A small masked image model, trained from scratch.
Model: encoder arch vit, encoder norm layernorm_no_bias, encoder patch size [8, 8].
Training: soap at rate 0.00098, batches of 256.
Data: trained on simulated telescope pictures of galaxies, 195000 training examples, 16.5 epochs.
Rows from block 5 of the encoder of a small masked image model, named by matrix and row number. Rows with one number belong to one neuron. Each number is 500 + 40 x the weight over its row's rms, rounded and kept within 0 to 999. All counts start at 0. Numbers have three digits each.
After each neuron's rows are labels from the 100 images, of 14848, where the neuron reaches its highest value: "responds to" is what is common among them; "colour at peak" is the nearest of a few named colours to the mean colour under the peak. Only what is clearly more common there than usual is listed. The data: simulated telescope pictures of galaxies.
# fc1: MLP up (encoder.blocks.5.mlp.fc1.weight, 1152x384), inputs 0-127
# fc2: MLP down (encoder.blocks.5.mlp.fc2.weight, 384x1152, transposed), outputs 0-127

fc1.500:476526502560496576442471510478505462518521490519432452475471569522526559467525498515586509418520531528525457576545549461495474476500497522493519544488515474510520392490455463530567503509522496461444453506489551472522460527543393507549509423546519498508543500521476519519474518532541469493538478482488530515497430416451436529519521532489483512442486432500551488560492535529432497552524
fc2.500:536507482521482473507534512474408523530474537446507550558497503417514459478498470506512565572535547534545462533486460387534574490452499491452499499478495426534510488445547505503496537447532514482573519452448429539466541467565532436482427517474532572513488470542527494562523451416480515538527594513455499485502455448472493457475457492508497475523559498496513525534498482504521460542463
responds to: bright star with spikes
colour at peak: grey; brown

fc1.554:493509524426507458510517439463538551458486525500539519540480532506543561539537431383468505465513510458428542518545511447531480539509534480478645504450504462539577475480628454580409506498499459408521526571510501500459450468403461531425470492488465544522446500544522519568535436487510420443567482464455521533541475529522431562579465502543470443493492518440486515523463490504478485519482
fc2.554:557539522475512504511420454582443443482536425478491513509483489431492476532487535497449529504544438517532491495563569547440540452489470513547427512507496566549551519465464498505590415520532492497492522432482572508511532510580477446542495472439517504574537487504478512477491564457561553490564477480473499514458514503510482486436486542473452500554491471589476463437472497543567543537520
responds to: bright star with spikes; many stars; winding: anticlockwise outward
colour at peak: brown

fc1.248:361515509517507490481559498507461587488549518469467480564539514442524522417546452502561565469506476522431468500521483521479471493502516490462455480485477468542525470528472494514467563537456454420505403434526493534523486430499500526542516531536534510497571405538488485497500559477508497543422471572472528521456487536532517538493459405554510481421533517515481502487460539505476515485532
fc2.248:448472487502558519477532495548476451465563507432507514509499487539528542546536520533517448536524539463510454473524501516482547510521522454475513454494461459476506451534459510552522518521459534512505436502519526516477442484508519516540490519470532519479489455571558504557489495498521529535476446546458492518421466553495551504538467457530489507539528505475471553497452533469512534513582
responds to: bright star with spikes
colour at peak: brown

fc1.135:508505527484545453440453489520529403444482536531542503468525428486499498566510511537484506528451556470471519471446551505459461521538585549520526517507530498507468530547434532505520509443527491490523535467579478519433447496559429535468457506490502514493508547460497472482537473391499499502508513530465518461498539418465562592491475548531489499538533581518489499466488470526467441491481
fc2.135:442454533434532477471550513520482509498510495490472520443499524463495488511453427494500524458499531484439467567474506564510605521506446495507466511524518471484468501496479382485497506535474554525477569555507492500512520521571533554499497540480567511576530536506519527530497524435556502500462582501444467548461606495498515518515493574478510469464509462476493548588540487431511527466510
responds to: bright star with spikes
colour at peak: brown

fc1.459:503511495539551474521537506492493520540558515540439467497501444522533484473503392551569449519519510464535472504452491533486542513556518533470491507480532472522506469500465532398594606569594516488474557488507540446513469485571498468523480494435577517488490460514503483437518512520457493507489524502512523543528512488488467586510436489499487488599520482510521530478493452464566488511469
fc2.459:488497479504592523454499478560541504528488583482565519552423458482473469433505508489447570547428598490513526464474539559560487501511492440479465413473524453536468467486508488492461468527559506511495492494495523516438469511503429514435505482583595555479474467441484524514562443477489485475449469553539424522469519506529494479424514485551525499504500458489449483436510470504516454508519
responds to: lensed arc
colour at peak: brown

fc1.592:536487491528486493510511476473490526477568462564519446411518426494554493514519501512488467497512509494463512515450386528522503526433528420471505455489516532533520610529513479473513534475507414496527429512476534517500501504507541522498530502474517529492481453629543552525470514499426565456435569440591508539493526487421563555491480528516575479554419525558503470510514446545553461437533
fc2.592:504554572473489429494513518502503477530539518467510520516487545543472477501564563457498488470447465513458452575516587469527526479584491556540532529516537425466441500481571506513487474511519550471453593503440442492484517474529441427495432477492514444533521499452559437501516555513537478578597466536451471416488474516534466473554441530476464475457526503516495515481519536430399528560487
responds to: many stars
colour at peak: brown

fc1.478:483526535536537505477584444534478436525492437527513478475474536477466478528491456472563566597536607394496478560474493501513503473494502481460569546504494483515499561463543554563462537512507484509474485510483528555509488531475478469535488472516470473483533544522513455490412459433461474491551498507550437520512445500485472458521536483482477533454452576504604502453472508478482522534506
fc2.478:556502545525473493550411520488421482547471479519457516492492554531491519476501482489424518517499553511484565530471503482446502507471517526520383507521554597427502516464515527508477557503441532467469423499517430534501489493501436465516524450459563433541534465545538546559503467498531531526520506511495460510462452433548447506530521536553547480528486513537556522551407431502492505498489
responds to: lensed arc; tilted; many-armed spiral
colour at peak: brown

fc1.154:500503502539591482537564454417502441488463450524507488537428453499490527502419537605484559445584542508505587503519425534607511572524513574502500478477480463576432465504457530525448528494524400515549468477565514528484582530565529480471479624514416489465490513496475488459512488557455524541503463460538559512477487447478482503513529492464438489510503500433511534482545456519535510525526
fc2.154:457443483492496529570501490490481503504503542543518529552517507454455479497491499536484503517542490512499495508505598538510474432503471578472501449435510573529505347544493556511565465463486450454415516485580504517483456437488529524471452477549466531456531468509468529521589497498523486475492438514528436452553469473478483489462524520562548503490474458530431506560474478507539463599516
responds to: lensed arc; many-armed spiral
colour at peak: brown

fc1.0:508480454448484540440481577468568525572568463477539500479542531453484476554501519484503561478541476495450543592508530542453514496482491507450468470542561534553569459461540440463481492557467479600533544482513477535501424477475510530479537526492466490489464544478500496522445534494471522493528531573536475504469494489590551464675485507501514480482510531461456539518540543440537505458481
fc2.0:547510513479549502498469471508482399501479532589508524466537496491466480465499502531477462490486472504477594518507546460480590536460543523571452498487483479477480448476523560522427499526454568515497510519503519573516465586496502499521461479461515522487501494521572501528495535492564498467520478493550502554534498505469495502591466502457592528545497502479507500378499530556544466531523
responds to: bright star with spikes; noisy
colour at peak: grey

fc1.303:485509521475471519581523444481474468538508542501537480499479482564524473588487505493509567410479471527539466495519489576422538567538513483451520475553438505504448471421422506461534541441552482491473484534450550500532459440529515468457480500489474521484557509514518482466534438475519567469555495534525527467492481440488501488542562548499504554481443493482559448482488573526433522446508
fc2.303:425516414448444507467533540505482441492519531469501526480532586479486484477507499551512492542439588485434468527484395487544494596492490484507500504536498465501557492444565507556458459490492528533467526529509482494507461546510440437470512544508536438538526457490505514527478480546454473532532507525545553438528494395523466492472483445514462520441517533456505489520465410511428524486512
responds to: bright star with spikes
colour at peak: brown

fc1.453:517494536536517451467554538536551510496553511499549500502485483518510495495462486484549482537572494499455485485497459577488530482513468465485632497447522551523486478480525475531481521506431468527482526565506381479579480471532568516419498565527496540489525537493533512527488424421539517424431456478475469466527502490496455408484511537504514466519520551490439534481471515514476487479563
fc2.453:476473471503486433464441500545548530500495541511544491600505474537467456540484511487586469523493465492448559386483439516463496476490504493498486515529480470491487506523521554477565444517507527496494566501429523461513431474500522456469444460542558512510518552508487455409578522512542479484493588504486582428489489493515518522448451544470513494509482462505437400483527526492556470459522
responds to: lensed arc
colour at peak: brown

fc1.447:426482453496483501441484485474501472570565495470597492505542500446543473505427476479540526541529457579569439443512422522532537539577526505422511552510517512500509535523487538529443480435492497503499470473461517507522445513496493465505495535462536546530451515487504428490572571482525510497468469456468498419498532462465511571485533461422511512475492500513452539485493526500613453490466
fc2.447:466558473402471473576494544504512595520496581538469507556533452488465512463434556518518550488493470474507475506541454543537512507515509537542470533528503497547529468500444523532537471588485511497521444500500537478470409428552468490514516548512484494436506456497480555496483477523447526495473464518504501575524564446509522472502440520536449510495471478454442539488514412445548513480512
responds to: many stars
colour at peak: brown

fc1.311:535532493506454525530523471547564501446460421531535472500517484550540470519510584541480553556428539457525493512509501525502499416531478486537519511514453481434466553464475529510483532431470485519497464532550385565508490502496465464526559523496491445571523517509534491433487521493467475484435387489496579406455496507506533447407459493467519517501473574521481469530409565496505504466521
fc2.311:507479427535466582521533533539513448551534563524478569533496507509477498501496489529465483504442497533490492563481503489448506556486539511456437451536482479482537566542574532465549483482505520508506527410455550504462500493482501462436543474554485547569546409574513568468504459534453484479515521448474484548498466481486562536552554541485539422533570412541495552585463492496515424528597
responds to: noisy; merging pair
colour at peak: brown

fc1.426:470489509476503531532429428472526538508549578537518559546516496454513550437494544492448496571496493487555562458520468534423491457476471581530374414491537450505516446523436522508494517511539467554514497490462457473561505575501528479454556527454546464481530440505520568571473496532426472522571499472535621519463472458521506493508536529448511576494490521462430511472492528508495481541561
fc2.426:546524432520474540519460490486468398548488475469446462582447451456492470548559483399528513543533479474477515511450584502536459542491555457478506495522431539485494539510523453515572463529544506528539514478529514487485493521551461430488519501516482581506578512497458499508475508537493549489476456496534534545494497534462513536614460507488491523557513496513442548477485516508503480489526
responds to: round elliptical; lensed arc
colour at peak: grey

fc1.123:549488443456506487458468499526572466528427420472539507545504440541454522439513486501496527490524465438452558538485497532481526467500475483474531528529527548488503516484488514521554524469404509535509430580459416531550462521602541512395460548524471545528511507475551456551459502490593472480459464561480545439515491497520482523468464521501523522486515519488480459519474538461448478488565
fc2.123:509449459519518574468477489517535500412472462513489552448465505522466488520499556497574538452499523476569546422533438509563426455519485497539557545559445420485438559544485477480491479476506465509524585488516558548507432494454511498464520472530515477533479542479473538423482556490499550537505519432512513562507537463536534541506447442474476510465540476502480386466535513420532461580510
responds to: lensed arc
colour at peak: brown

fc1.79:501525479484513521422510508480482494501465473521511449542515506445473488395517477500444487504577454566536526531474530524492558452522507453516466509563478519562565561461537516501511526567538515523465528550557467470485501516539486460552461502505507570515596509487468521500516445457571421471474468551426518559492461539535557488430448581576525532506496556515519492508536512460512532517494
fc2.79:501530496533462458552425533498523498541479496518451526485481411516415460488549597524545519466458469502451547543520472481536477593547481469524537555503523486519459456574490541505518516469494423464525422523489505449508431458489512445504549557598439518455485550456484526507460465513466546489512469474471427469545488530471530600472536519471491520430538441477476449550463438488527485480484
responds to: many stars; round elliptical
colour at peak: brown

fc1.441:478584460488524556476532542466516523469508473522433505461524505506494483453526457538483596508506503533518486530534505497491450489517613553488508456518590516567422461453538521509502539463508516573500556502464467534452498463511526588519499547518523447473453501512482533444513472462527504521494481523469445455494545429554459523564521592514462385468520576532474448482512480492523505489495
fc2.441:506450497446483514433481481474498493477429498562425467504495563519478505484464510491536499431505512490477475485501527586426544504514506520461510423514550460514506435539462442496505507566452542513546522460457451525554495505518562524602496509568518441506513527501486563518507510457497571493474534556474480463468510499555553492557466550457505420486520515494510536562560470508523495548549
responds to: bright star with spikes
colour at peak: brown

fc1.382:459451544575434605483532425490558425481536530351529476467547499481505501482519514540456475521504522493495554422581447469505538396469492511515501492483533474517480485446563502449500597503497537532511466523507411486415492451468506561477496495477513454497523456514551478549545536458504430536558482495427532497504457489543453468475517501496417525440513530485449482482486576509455511596580
fc2.382:483463480502463518442533544528487413522503502448530499502526476522513530542479538456501559513414445578528457467454501582429493532461503537487502441472506499486465531518419453491485523508580503604465497535571602516452446509487444541532471569477467502466515540523482503494470494536458473570535525524571511561475555517393486520556579523519540427486539481544509479510530511415524526471468
responds to: noisy; merging pair
colour at peak: grey; brown

fc1.20:535523493533528488471446519462536474436553545501475503539508482477481578436515463580539449477508483493513498507501450527461504626509515517601504465507489473525489499492433554451476590497518570499522504433507523477447498560473516465465500492475494555493514502446548567427480571529477471464522489540462587529477367471480494401451493433536480515445518508578587535553517484502552516474432
fc2.20:437464454505594540456455467518561505544530504538523510470498427495555535500519430499457502537579554481478495499567483467492550472553483484547446468492586524505479514473531492551519534540428506506510511509540437434453549531504472462484502488533528518442480458485511479560515502538507562514437490534547531564531488460493459421466539528455468499564506407476475545478449487540541464475489
responds to: noisy; many stars
colour at peak: brown